config.yaml
image_size: 40
patch_size: [4, 4]
momentum: 0.95
nesterov: true
adamw_lr_other_params: 0.0021
batch_size: 128
epochs: 34.7
adamw_weight_decay_other_params: 0.05
Rows from block 4, named by matrix and row number. Rows with one number belong to one neuron. Each number is 500 + 40 x the weight over the matrix's rms, rounded and kept within 0 to 999. All counts start at 0. Numbers have three digits each.
# u: gMLP up (value half) (model.blocks.4.mixer.u.weight, 512x512), inputs 172-257
# v: gMLP up (gate half) (model.blocks.4.mixer.v.weight, 512x512), inputs 172-257
# out: gMLP down (model.blocks.4.mixer.out.weight, 512x512, transposed), outputs 172-257
u.250:481589473441495507545510440488484556542507426473566401386501489495508498498423465495493540516453529506485490571473583462552527563485513527543523462471436437503570496521541501515513465492495496535463538457465503472510483436460502527455500566508486475463491463
v.250:511510491535501497471484527496498497404498500471493463535510528503516532498513526477534508452546483517472521480470532497512477510486478494463483503517459501511514492519513492536527524514494514507534471527480527457495498545514524548492516471465547513491482503
out.250:445476508493529490475491521553492503438547545457473550550524513526502451553449454555534497552449571523513498529487536496492444519480562580558492472490427433531553529435546620506528560529487574600507520523492446492517532459497516524495518535517457513499505510
u.251:482469523512505482534469530508403492470504446557473505501516446548453524491503483476535454539562443477508507562526487504493519500443442567480500531501368489525510458490486446528454463410526451473482515495493535551497451455499489537461550487465526525451471467
v.251:498519478509506517486476496480532469504486490492498477543496494510453472463460478487432530481487422550529496563525489468491472528473506494510568532505483463543499495470477503450511512519497482498555494503544523512488524538502530495489482468490573510517449556
out.251:562531497515454475485556541560529449541447502507462415483484424484480467497509441567482485418540426473499519518538567557532536506513489490451531515512539431504557507488528546543470521447494491521475455493455552521505529487444509539461523469429539446547529540
u.252:487537512484484551537457548436426486518494527484471477491486505545538462570530511443426520497467501537495487507521502539471474520524443461472530427517519479541532522482537510547514513526512441394530450543455569565560571485497488532560558530425505525526487495
v.252:482463546495506523504522455523537500520507451494484481456522488466498470504501506427513498456568508493452461554506537510468486539513495488567494520521515520477535466511537485503529513512537514506452488543520513492509511494459564527476516499433483513533465513
out.252:504538461483417414518483531460569433460555502512509501482465529421500430550532534459573489552532539446457521523496510502497538443472544530403491504512507531498483584515516492482501476505488465500489550457499514504523471421503557516524429528421533499463540475
u.253:494554460605440539487518460494512549502444484503524488481574474547506510479525504514460520450527503453441476521562496515532537478426515454524591431509468478517517466503546470500514499481527510417530485475542478504496429455485475546535574458475546506554506474
v.253:492498505539500533469478487537520467555528493482511489516480417488478480538503488496481465513499529559502513501497518473524518478542528498526552517489492591479577513470427624590513588659437431455454453524466491513449520534465480470509507449532452511496554515
out.253:539545511461553520463562557539544445473458548489480529472504501491554469472544456450462492526584475432472552513528553450482516542525497527506421449486472482484540447462527465560502571512557486545473461502482492486470500492503566469530517482481541460495542478
u.254:510507462520518473545544524525548435560487524444407530518537515527488530486506502578480482440589500522453441576460485457472529477539487460521505590497427496492543490496487487439554504425543512472563581479423459525510513451444475480507512471473517503458553458
v.254:488425476473463447446489477478528504494592558505502501503483522515480491560526531503527484410452482451471466440441466548407532424448473532505479555460470477522510506569392493476494475487418436471522535485609552551559461588506567450548470488493479497457567514
out.254:505423461481425540528502540447537514535487547573496520495545466516470479532510494506549465476465519586471460475480509514458491486399449507490481479496513505502499466536480537604485607494451465472461418408520514484538556519499536502468453515494457530520479545
u.255:397545534518577470472485495512468537503417512431477576471501402532498447527493552425538518533496525468457493541519487461494426474540506506473506537586507493519530521556475477524485507604502543575533495530500495528506414370560396491559537460522494484509481501
v.255:479441533514484536350553508466460425488499472485506469476519444521444512532416491494497516471433498495453427504452458544543557448419508511414466546542404506483406588570561516512531496471475513467455484578541464529579410536477546525526491485467523473501546567
out.255:578411474457475515504546465511482514506536487446509430451489407422496493449500419442542507524593564540517560458504491474578522553493608506437508565456520418541466511488512545501540451468543453532520528512576509472515557541511525498518462442494411475520427485
u.256:499577463474517491558514438476500476469533507431441523465540502486499598554538578411496550502438561532528535513477458528528517505507481538532448479563557443464560438499512494550537529512469472544511529545514514539541469492555477490484471510520486574471552464
v.256:419443502646498478512557478489507482499541416486518476503525467555526512546506468515485392474594524499483370517422496512484471450492479542471364443500492525536443454511470502576475581535541496444486464499512466483508464526481513531456534464514497518510527504
out.256:460427530572459537542493451473425516440542499485555511555530422468526453493520515515501486536554502483523486593532407426540568454540506573514494546435499408515492506583495453514511451469421412446502491493500477505433453501493502581522516424557494555554465525
u.257:477579511501563539487451459496605512471456506480529550496488391447510537562551506475516534472498528488544468528513497527532489524541595479544461491456531509485543534445484476468451464456588562528529578502492531473500518537426583428488540512502555493534517472
v.257:489460545472438548541525492477577455491468534464455451486529513472493544451514481531537493531474500545555544511487415504440531449496543472535424496461470486552486520491514502501476506487464458513506499493507555495440498459496464538406555503554505528465535521
out.257:519503525466541420534460395479463508524438561520501499478469418536498478587600391415502504502590509585515465473578512513485389445473470469539417534476510470523441533465482527518560511485472558494511536443563485466563535497486580506441521553482497522462555427
u.258:474549494478503522495492486526487517456506455474538546527573461463478438500464499480455493493460537463451558478526468554507467529542518487512405537441463455491517499545497496528511479493570465507518492538507481475484492563457521496423446483488452508543466482
v.258:491477502486484516514508545536536519486503508521489516541496531489449496551485495495457510519480477523545501472551515529510502500558529541500522495536476486497473542517559492497485497468507557442508473484474517487486498499522488495515520551508494473487511497
out.258:524474538459557404514455486514500493491559492502489471520536509543525487464516536513521539532529486510555491526495536499486464483460475561505581527547479530489509448475502533497495462524491545529485466493519471504444397480502457543516514431548521463474557513
u.259:438475452395504505591488542469573435530399524501469577472506466503508495515515497436574563499450456442497459502487475484484484527562476516481492457501523493476517476542569524469537500437499558530473433531482508515485492544506529393460490572491488481575557500
v.259:521521495629427550565465528506508404509530495498527516540441526559518467477506485465445457515466482523517491516522475442524505475511450471475550500520508415480491485546441599482547553510468465609569518554532551499520500577483557450442456469531517498547470496
out.259:469503573576546483505575501485459480507536498503470480462510527532601492499466445474487531544510498471520418562486549578546426525529488577512512515463502452417489420495543475513471512492471454455487580505469530463497582463500523542479510523482570503484416490
u.260:494528446483523511478452486428496524527497493421542443540473473483539519552446507443558514494507503489654537505473507504502530486499497461547515451442460510490473540494504560509479500420520442525504529416417502409494492539512558433461480475514492498512485545
v.260:540505436432540533491492515497517537451475528510523495483482467478519498497480435476480508532502465531506453467469465512521474521539490550534516494497507497421511496533469483437490497536469515462484497516509454492505487457526479541530506463526487523510511516
out.260:477517491544486500466531461485510537498443493553542521442563485496515539526542464506446458492457485469472499544520560456463456426394509504424530542513469499518518479537499502444494514565507486520455532479524503593468572442516473566523477440461535459517499507
u.261:514535532551405531512480529474478518561548574430487517495496464474509462429518469449476524468509484528546452527516479522542515520548443482536501532492488510441418521595520563415507495545509538519486437453528493483488535481519534489501531502469436495579427469
v.261:453540534499505470517515502543494483511515442522512485473554513527504459462415556526544491495529535573547491547524465490544489477572528501499463486447378464546488477488577488471496463465481504472479461576576372521472468499479512526498545478449507438533541402
out.261:563492520530477491538467518501531467491527491535572546449397490455525537445540458432440460536490527460516497493490504515493472484487558599521445449426494500473484561506481465514549468468418472461468515413464510535536477490515499500571532480512569510477511486
u.262:532516468469530466477471442469476541570425551499458482510517500459511555508517580538466508459525527493514529598554475521484485490514485552518500479500478486525547572520489516549454528509522508522457452499504546490478502453516506504498498475477472491483516531
v.262:451413514490442475506496425538504455547513482504540547530541494429536483511497504555456526474506473532488538490529521476548506481552539518428471438584528573512544448494491517505430447536508513481515521565469477532485489521491458504560517512442512541483517494
out.262:456511512484492405501467527523518463422557451490496549526527541418562531489541456518485481527470493511468497441503490524501504523547537478547484500515509539516485429579518537521503489492536475514511556431494500513518488474506448458507511525493481462540526547
u.263:485505479519479542546495501491529538444531457458475475504549582474530577457518513506494585430499513425468395468510485522402437557504457459476552521566510518495557448426500500505529490467461504526469431555509502536553519497440524414420496535468483556545591558
v.263:502446451487603585462470500436476455543450488541472489556527398454484532400539464454502461483455447502462565491477437472519484559521432566482486496528491472510489532496454490575598479530514467479489484504546523500488469539473468500500556420439486537536464457
out.263:541511516417522450481481520455512479503403476526498506540549460515488496513526493488522509493412431567473514546491413500508483496495484496491453514472570503467557508578418455564582523529496500483462560495507535514421464594480385439550533482521520440580515463
u.264:490495504483504450488509507522547567463481482460537499543523542487515500537466511482507489488527504527518463462509531493517468504516444418494489487486512490541538524493517458442483489444495512524478533496501510446499499549478519497494497519536523465496510511
v.264:518508520495455498503503485474520507520467533494507507517493521498497487495472492480482504487509471466528527484512497484512498508512504536482500517505530495505494473485511525525488497525518510499494487483511491499493494495502495525506454497509473525504507515
out.264:454461479504442522503486559446539492467510513525462533443508487545545480543489531580469516533465529484489501471490512494516527493505512481510475492438484508547480533521485496545503526611517515506522537506475437509568517466473501470584502474554434506520490505
u.265:549492476472463563528515455519565493444530454495448423481463610457521497472464529456503514520547473511471478549485466488445501508552494542514472509485522515480506428500482501502441479514482522514477523531504498471481464515446531503484474583560423452492513565
v.265:466518494552489499526500523521549523463568502472498556519540520523515452553531522512483486502558525498499530479489508541486482479575484427442514531504510504532487466564549447502520542529461515491506477465514462516497498471496478494501502482463399578518443489
out.265:491497467499525466472538496463495572540515500462474549519547455554504484448462514525465477500538512440480598473484513486536554537551516520510471482507516496462449461537458517477546465456478464427469509512514464498519465526543478505474496435449510488533510497
u.266:499453477423500475514414433433558496549515523555541571494442495506495472464531482479519578460465501501509432518484442600461432466536500463513446542517479508572564497539453521501427488521493445473506495577525507483420628462435495537498519471428421471477450452
v.266:464383449506408477502502450466516587529527520574490506537459520486427494481508455502471467447561524528562496445478487560405484456534556450417487567429419474456553459399497513502468498528542511486444498518557506450492540457559489572534445471587466544495502496
out.266:465462505508438553493505472505496443503437560457476544447502432558496493577496516555508536472516486495566557395498514566447570485508510420514421533492513520394517417511455492465484560517556381515509497517423590560438468480451489521429509500454541490441548458
u.267:490517445537453468438521453502546411488544589507488497477504501483549427560547481518469404496524518450478531501475592547549462486548462573510479511380508495476468448441509496517441508455541440468489494489456487465504529471522482451549457461478538486435517500
v.267:521622586482536405513513557499431500483458509439550417490453551481458555434415424533521516488466440510554431551532564494560585510467539531535479486519574543546545478507528476508412515489576501559552461417478503510546508490421425479481520533411493394525498560
out.267:479467571484520582464499495519570452487559440458493514533509439475582486508452569494501541558481462488453473510438525474468581593497505547523513459546496467493443490533465426411557526480497509470565466503474546546470434534493504462548463399492472521569512479
u.268:505533486479516502461588503472519515474469524552500535553546412458476471551467502491503505493433508544460526495536520519512479493460441488603530568550524546512524544440503496565569503460521499529543563496460481434457578537436562472472469556513547509494454461
v.268:529479525468438520518468462514555473444492529550466465549578479469472476493436465428484516479439455541480501515458527492477534456454455477553501486488527482505492560489551552476485521444519503474475503578523489481471648574525510469504475495416460585574497465
out.268:458450495484486551535475551468542536546511511555514483492479475499461486482447440536516553473531484576549451581469458524495491507540434508502538447465473484550512553499526554466482483500518486483574483465520475483476555415472484510468520506465498539492507478
u.269:489549542478495517495514490542538461545465498463545500485426476468491521473446499521403489536459514448517487503520509453558473430474494564481519482503454529574454517483488531538526518479558527562519454466488502552545496525537501552481520529474511490497494521
v.269:521554440485497462537491554451528527526547555538505479495556495567495440493531466485512492545589498532516446486465472425551509475492448547446477527529506537490498500449452510456521540515538547473461520438514584492476420459480548444473480508561471490466487517
out.269:466499469534494490465519534509450551461507500524541486512572551484498465520474443511485545459559510525550527477493481496563524552523521505532516515565521424474441544490501466451504433517430521469458498562524477519523511469483511434480477468519493521390519469
u.270:530517518495490577508500522525484444534479541500466495505517446433536483528542587449565473463459523534468538552493514570577393487436439542447421515463428482467499453462569484561574540561493507476453588514532532497530457445522505514550506587542510470501506553
v.270:474545527461520454474543493494523551437522434485546541501513577484574621468507529499464439474511523477496461480512587461407459506546443531478504479546515463550482499514510504417600511521522480620597434532519525529556494486523493472492506460569524573438533523
out.270:496520534569552446445530513471496485540504486468517506496501555567519520484521569479496476579529569487527473481440513498484493481537513538396512447433570511466489494480506482497431435435444497514597489518495534550541416549422480541462470448533476494573491504
u.271:491505503465482440533446492502546457497443544466492517480475501492545481469551446502510506492492525497495471552490428507467516522519520485459519518538481454564482458532430542455464488462464523489562488496491506502444512463449559540522519590467473511524500545
v.271:593542437491433553504488404556493521456607534532546511441467533515448544456496489474549437509481506508462452401508508484600499486511433501445524424470523555521515478496508512511498492512490512503462523480506492558533547595457484538476463494486487588405505502
out.271:454498476543550446490531466432420440505537465556505530544532505528504482513535519563565462459540496567488458454495487464430552547496586521443433484515445481537503513497534466540455496514495521495423486537432482483511482458490518481451426503506533509478507530
u.272:560521471524464572585542448592456510487418566540488496536441480510633560517449477524465573504525552473443576493492476513539510537522540482453558473454496490470411493525434515501553488530450509456517585504488495544517487514513544565511524524522483435437555406
v.272:459546531493460497509538502529496523498482545503507542570523454543494442453526480435438527466504530483508471549470528533548495482468454500539424464499523474549523539524454489502501514523515469505507492473520482486403448532449455521441437511519533558523493458
out.272:524447489446557508555546510499486535573482470466494505468600469500468494490461503534555472478474510502529560527406524461505455483572531443422516540478580505475468497567410521506493469511545499497534483473500570455466537516487497483498477585486475510507514536
u.273:483507540423517539504506564475529491492557459498473458525549489503500547467526445454541422460529571539511498531527558452497520459598486533506441531479487472499504531476522570450480497461505510486453416477511457515479451514431528526470466517481478557432526484
v.273:510439459500470526491500481551499488501498553453526542535448497466488454522477514533487500568479498467513508489528480527379544545496399438482554454506476514536455553536535427551512525442540517478531555499492508568527452439517461423473607460527491438534469456
out.273:503544439554513549506464487554491518496544478464539555504419493442504460523497479552500474507429473461403500467527497457473452502563471465534514409431544528529536471501484462581522463539489513508562487554501518542524484518515416475492443460471488476519530467
u.274:457470528537451537544529467463582551489558491463475452489479536513447535444556544464506498519523457493552520492505439499547528500479524471473550521486411416472515455429468501421551485499601497521488439544510532475460514619443503437569581462553485514570473522
v.274:478513481520506500374488445473509531452533481354566485512465531502547479513485519536461526522599428552523532524510550486530457573471493581495453532483525476472495456509525577480483452547451500506501565506544490504543543516462461496462536454564484511465592511
out.274:509607531520425512475444509428469513442484531482458508468398462490499487442478506524513533486488463469488592547566557584469512551555540443515516476513456493431490612483407532521485566524565598510455489436457552400521547517533424453529517461469468566507562512
u.275:479466474429466459557510480461483524466550450495474480528501454472524544499461491498485430461448519518440508544529430533529526518497510487491567476542499476581609496484547457461524501460543466484490514501527501504486507499505487451481516457438566500494490525
v.275:490495533487489534489422550544485526517516497419426472416504512489558531490473535516514531464514487513550516527514497511465483521493510489503475540445535484482511518486474555472499485585531542496539489521513507508483550485512494508494581519466521533519519540
out.275:448538524440491566480473515566477467522552544514467527524510469470499475505510457476486479513509518531617546457519517429442479534475503494524493449503517536496459460516514534451546441459483514500513482520445483498502574532515511505534534532539531586486490477
u.276:490519524557474514506506493478473501494480480523508409422626522480500515522525513510449520559435482459545526466492512495519476530605619500449507460533559445532412567484528442497546459491481524460527439460480478561448459477495458554516466496456541480427484475
v.276:523486520495487531499594592509443540490535554523525511495478550489444493504501529541473503476497487493524487484428549502523524510545464431540457521497477475522528476594453553515488517485501549581481553517480567449497467473485524505562467510466513533462483463
out.276:494467524555559458481543485485516478498489514542559478520541561555546602481549487527478504517463508456422474515504569535469454515494480550512496481490415488519502489518518542569464441479533543526521470484521527498548553480385485546502467483483509454511494490
u.277:507481551531608396494472492524538527520518482517550538515490480460531464501491492526519511529507550448502483507463495523487476518495488520466504545561416510506490504506593500497490510531500462510530476519521512467482484524503546484458502487435457521491511551
v.277:459509536531485487513544434450555570488510463577549566413544497521487542534443443469526491500460579517530446425531485537524486494486467542504504505431417475572539545472491535500482503509468461515503461466450419526538559468558533530515501490483484496505472539
out.277:584501464497470504466528501464490512516464521510505439474511502494508506502483499520467511506563527515552459502494481532496481475595520498566478493509482541502453496512519455470513478465542539486512526416605509491472432485453445492476489557497551415521492529
u.278:497457511504440493476521521597514563479410488487498453497446498564539480521523420474462520537510454547520493456454528515498459438512495519494530522553458489454548527508547570518479442461564498435477465498517486421415478464464529502462492509497464526510531563
v.278:517475515507490480437469488507529473550504414496550510513518522588547487481522481524537504519473504506517490444570462493546544506515494438473495473493558526519501579513480480541486544498550591567556487500504493506502510542453575542503480571527457487506493499
out.278:472507566501546530494456444417517489451476468564540524497570531516587545448471521478505473486521509542528509542508449544512481560497480500446495452544557542490496475481432430499548565497483482568476525486450403511476489520535530466540500467449468538563449528
u.279:551473496500533432571491499448531525532500531463443497501496528489472469421498488443420563516448547486572515537508501554504526531514526437448545442544505471495525481458531457485480462508555447526559585516437488431562507495468520530464498483477478469494453495
v.279:498490528474448544430481528471503497499524518539542473442507503509424518555532436522562527486471504473560418498523511469591542478594490478507469529446486550601455498486528512475495522526439528463483499531547488510482492510478480538571420525498466460521523530
out.279:461537495518522433464487525496498479534518534530584544461496548510500513511424519467418496525607504488515507437526500387501475496450498481489471468457494525524452446521471495503499527558518540444522565504568475456503517473502474536480493472501555478492501491
u.280:521535492544532641512439480483457506513505510495561471535487534501502516551437442505527469519528521514491571462535504517516528487475467544518431487485513436483499520434518507431498505410517516468484568471551467473483406542504455446485519546495501531453512479
v.280:521494481529504524462530527510399556433513453474494553508467496519448500520569506431453469482554456481521492529498531509486579551516534547486489460524528457489540478448554510471489500505478507524513474534448461534530450508523478443521476427525510526544537588
out.280:559536554474488531516507530435479550536502539495503517487488389493474510464502442462500512507526560461526514512502530472509501546525477471463551538521544442405491514519559418526526502496519458564482531524498466422468575484443489577515443496480527494535525444
u.281:488513446569564448423485519419457409571426456469493515507526499493502471556554501587466473509508483499490513462481489489523571475552486451544461525504531457502418459514523501578523494486481531502546428469442464520469541528524530487571441527449506483555477553
v.281:525490494477532450483489518557473481495525465467586481441526502453470517519516507571436531468472514531569485499480459491436483477498481498485419416521486487539491458563529511425608479425566511491468478506456527530594528487503495560560462527469562426471505515
out.281:503475515447557515472503557492523506480477446516440527523478477558548454482521464491501459495480451574527507517446532491481534520536449565493527583518446526506537477460474524478533554535585489521395573551501496424504527473569489475567483542447512549471446411
u.282:507441477402491488583502463473533509486545531550518505482567489533520476562544508467495534507543570464439487484530552521512543543523429470486455445509419560482477567524509521517528511495488565554553480408485500421472475589521495473461478514440477477468512542
v.282:491540454475516448431547533609427487480518468537490480467461541548552497494503497555493477455503491505500524485427460558588521545508536561474490517450523452522480523513491483538514454476502519488477522485518489494579443522410471489481454503497465512506493472
out.282:477487541510488534477472520509463530519530432432548524470418490559460449494515503477530413553487441549508474470473485520456525491524478563564493492558494454467451403532548513526448523431483444543527537572501448487549518524555494474503483492572506480571439478
u.283:450482512417439470520516583544440489512494479522508529459517558431425472530539505460465565484454494481496506466510477436546511404495556461459563536564459506498452484529509538520499465487467512536591518589549527456380523485556423521484499509548454498531468560
v.283:554599479506457469526487492512522565525604483533555547510485420499489533557490457527508465511471467535482537488486546473580467432492510543532529577488476546563540483578449508567465466512496533544533572498426500511542448512453480443452497489491600537580478504
out.283:448479510543459462561447532516528500502564533472427470517423529497464541522471590490511536508445445496481464457521493497530520528520385559523474480546477444464610457476475575461459431471513425495473496465545529520510528541496438471500530491468446514441485520
u.284:415561386443408519493520558472507502502440484518572403476555499424462510577562480521496585464512485390498571576491489470560533495463484491482555549495559557526523540506520481483484516544518538450541517483472483495602470575484522439517496469459553488502555489
v.284:524479551501594459538530442487436510542458424433511522470528563450494514459555491506508456488421537467568421534572507524555482530531472455541578443480458543588546460542472475508517481505570568488566568509510425525490468568499465431525522517467507529536457503
out.284:474495477495510501448488507505477554447442465537526588539560475531455458453484493556562490518554496524489449417560457503510551562477561445567497524464489510549448569517516507425490506481421507483494442530580519548446471444541467445448461590508544426566443561
u.285:465505445514501565491509509495515528461419414451512504554516529519485512520549583533483504518479529528503520501493532477476548504530495418503507486465531551519500574594435406464497522529562553524462532454459461479465462471544544499535529468582565416495515432
v.285:515479397434485567552489542481532505512452485498517537559524523533444460511475528486475411533462513512509511489563475493479541587536504510466610442437466471519509492524523553471447503546508481533513525507483460532530543467562511488549447513449474445544508566
out.285:481458472498501425473458471510444476539463543434450513520573506432500507455521421517463573443452519520446563537497515531497503497486467536475527509472507497439550470496522484566489514557548538424529495532562461531570477503465516499473492549472534578587450549
u.286:452536468501452411519426540503527425561561487526444548608531478417516458523472527543512454517529552489539478496483479485542508435517572501473527537501576568409519457598478513529443527509532596511514452593483492522614508505510530526500552476491498467466468485
v.286:425518502500472514396488538488467501513582498534531504495511535451435536490495472527499555503499629421502487532517497502421459496500431488570510445443459444481460535362539527448561528493615570463474475427512576439497500433497508444544529531517528462470624461
out.286:470408500488459536536492596593435486522528525513510453481501546458453571526465449423494495561476573451483520559531501522573546537499494479570518518513531493510511545453439475474468479442526494496507528530408491468502490520451443478614452446622435521444488479
u.287:488545556506404514572410506478456457509515533479532453497541449468537460557536531475478491528454548546478493461477460445478496454470573536550605495437472473495564507497470456485510554489507578471479448515515490533427472558498583505553511407420499526428502564
v.287:486410564451540517452477551500503450570480520560444515525450475450450467582593500550466471465478499503578523610487556466435588492519512497448437467522517636566461581500469481527485469491488473540418580538487508481543501492528470578514481541498471478548472493
out.287:489602543545517476444491440478534480473548450449418428449508513438544446488502495447471573528519558543563498488570538490477553518527475500463469499493401524501514433552488494423565509565438497448479448503527463536635499543479529473571514466482501513490540536
u.288:481516532472526518446505521476506537570475474521520542540423462462451550491473544522554469514475580481491501461490416431415484533449481474503544496512466480549585517458525451442539433462531547525482538499529475508498474527509437535485500456482493511572454592
v.288:536459530525491577448534492535480493481510497555528434525463473485469456462446468660479501546488541520514481571494487541525455508457544577455562512476455496518485498528521449499479412423546474507561534553452442470521524450524424523480439515475451458486396514
out.288:462477505522440528549481478446550448526539516562480521441452566440573564571490506482483552560454540548467539529529506550511446506542521554538505386412435555550510507537454479488491482545551523518546443499494469467478513473481473492517538491522511517525470460
u.289:478556502507534474510555530464505458472410452570435471450510471500510514497524515487469506469549486506525509480492475461520571570490578512530518534459570449494543524505518564455430508419530490481441487526461542543519491491511508421474494537440507527439534507
v.289:416501480580424527459469518493556431550554441490510494458496434447490447522430479527459491538497508542500485510509536490553440493557579497481555429374538438522616473420519456506539570530595556543555489489486432515417477503472602499534468528520509530521555658
out.289:468486536478476531486491500515518476475512474435477509576508497453513528470498558508507426495545506517440488529496486490541475551480540515505529402486494511485504428480511540541502466521515433529473518451513501587439483564469548550461499495497463435502407499
u.290:447585529552473557476476510466547448510518495495469535475508514533508555477520470489502473545533513455534517504503520500436483521539455424430452479454472508491545496476519479534523489554582458500480467497539459527545521491459446521518522494497434449484453437
v.290:538459498451493458524532467536398530478432536513584508536526481439501467439530457482486546466505505471483498550511451561615471554515505519588522464464447452543508528515491509535551510449547471552488552521481491536502498506436445525505499403440531443503521480
out.290:499462500468475511515464453440490554446367530452489521454500427545451429492500582482484446545513481504508518518415516459492486437482504467503569556522457501523502458453528442523479510543504524475469484519454517491449470507518465503497497453484475417493538497
u.291:505529500539519512436510527536554544470451459548497447482456449509484493555490510510452548482532489499502469463531569474539533449481531457483448483514454493469448478522525535509525458537491534561500529571489537488462494567518399505486578568456533480521491461
v.291:508483569521554488490546484532527532442531426518505508432431462483437515416558529506563497446477484403453487495487497462565470512497495501505545527516495587474455490451410503511436495501507532525489471495525461439489521473590537458478455469488488516423445565
out.291:495415484512533456542483550538497481466445464514479469405512514471540544522560465496507541570469548519456472407524476526505497450436479469436513537508606518467435578521502504518438503487554514444456518446549510554486501504486440484502466552519507444532519515
u.292:481528539516450425492480423449494493447460428597515447427418532441566492448482538561522494461490537574541537511484485502551648555507519536474515478462591555503559552522531526520432483511461480477462509509490525468457478558486505527556475505462514556505452529
v.292:464531570452556516435537480509351519473523511485536487529548452478501513505457484529590479464535491393468536488523521512499498496523498519501561449506553537505412464516514424459461529520423445498574562492463433565559509520543429423491518477535461447481557470
out.292:505495457483488542441511508525449529455491484480446499497592480476558444521497451532537473479530459460460498605483510592573494457539442514526550483575504478477468434563473534506509461503498540509512503492533529504550522491544540494445455529503564481511581503
u.293:425382447484513517537515498519558495498501515531497490572544555506523458555484479478461514545535499461608481520428580537540558493405542444474548528450529483471460511529490454526604488479475558487535493491410463511526473609460475405474522471500505435463539461
v.293:486425507518576528512518503497509500548481542455575543590417499488602527580468452533397463487544452528408463498527501465634442525515534524486520506419444502514540524599544514465569476554447511496476525540486446429510521528528503423441516493515591531458507515
out.293:552474462487562442513486440463573489417499455550530535517528515537456532484494516569522455529465578479483496428454526492457498490499482447564461465495535444514468508515457489554479464467449500497514542529484451453550555544471492478538470512488568568575443514
u.294:517494502495423485604472501502548479506505586459534525517511483534438430522527490532485511545505511542556510472503468434448507556468468506520537478516509527452463526464454474629537549496494511489530469493469506489476545487520509468467524527501438476560504554
v.294:430572538478546454494449503507500458523560531477381513507529549517493457500448553498508458503474494508539497458470527530481485470527488457509557538455472508475474592494419355459469419447511474495506453536515498523498481577494484471622531406425483527538527449
out.294:521600478519496464522556499448537483442531476515508523451522513563533511540465554456525493473545469480406481481446506462536479505546499420529497437468441478510474489550457473410465463515573491521478475412455430528564470581495413501446463505516478475552435509
u.295:481492477512512513584490438477481517516531574466536498479480519560516557506469468562512543470493416529539443489474450540549567525467523475512485546458525487552447505487483516510427449460457477501537571460522434485576476553531515524479448492520480472549387551
v.295:472495516528454375543491520581522486446539580596460550486436504452477466469518429520466450561455458546504434484511468508530421519507466447467494579434450481520476498437424504524421524503541563475503443493589499541568564495475464542540514475509537499435504495
out.295:477536527428423450438414437514570482567564495468443497580446569501439456446571456453471511501498538594438559535450494478446572498510521476514542465531453503480559550518535576476475484561542480435475457576491479552512472466469518556489464486522492497438502520
u.296:432491550509442516367491459525464539491484495481480472567492606443521517506549425516601528532438552455495509520536505506454446462478474428525554559458545537490565511454447405503499518479498504522560516548491502538539513459497508512558452530578479498452570588
v.296:461443542539464542486591518450400521576415524499406437556512521505450481480478468554466483445470425478462534540544488548538499541496472502508458469465417464578426448522535455490503472458501505546461580546453537561472476524521421478521498491510559425567555513
out.296:513538468497450485406499490471555448488513488554491487551504498530531519461466520499474462459462536534489518472489398495512519447460486554597453498454413482489493519580528449384488556493502517484536567557440454488565454480516517540517490425545479494492494515
u.297:507442549482457506510415467548515543583488494481521446471449505478527505498465494556505443544471541479458507455514466468480564575483519443528525471511475449462489511475445482542500469497556538506486586530580485489472443497525470535454542485493510487567545566
v.297:479484508444512529522461464488473504516539515476517491455509473499549502515498533496528489467503476528505464470504473458506500504480496502488524487514512506508480499508507514471544532472518509563506478495522484480461492498492520511475520513530487511504481471
out.297:551520465503476445475522501456507494466508514501508497451425534452478477454531487574513520496531426496507535530500493557508500455544464508543500501470484547490461504593497539455495505480517509551552487511496470502494582504514484473501500568508515472482499462
u.298:507531504521473506475513452489521484539524521486453471476509555431491482451527515422475491487489501512577537497545430470515534485505533532500514445507538552525524542460493475484535516520551484531540492504540521509503512467457476470469478551426435522447437452
v.298:445504494482509509482460446549541493489474448532487520484515501469475453503475541534519481540525510505471492484545489481517512493548473452583478523523511457504431456556463524511488492494452439481499483489508526496531489519474485441522467530459530492525541490
out.298:510539509522528529560503530519497504473555470544533510543471508469493492546514446511461549524485459552487432506585462523542513524499508474445508527528533555497543453459525476506459533502433500451467455524494503507521471471509543536499443474442499483533534526
u.299:438506516434530477546539596453466484502405469593496537476506511537451493481538481546434469586439457477464401459504506508451499483548451493542520571499470514482452543486488474544558472449475511517510532536472511422580460507431509523544488461520566487502448560
v.299:512486517447425481480494512502423530463505444454448420548531493439547406553525527534510456529441543464428461429503479486504510539551425573441523543522462513496525530536495502554494486508494499532430451595486444546517505421516435526506475488435465499501594517
out.299:480434535489472494526430517545524544491504468462510523465527451543501490567438467498494576467467542489517507576449492480511484545465481513477504528493499471482462468532565591518417513563520491531445497523637460445460474502491480496439514465507452493502515529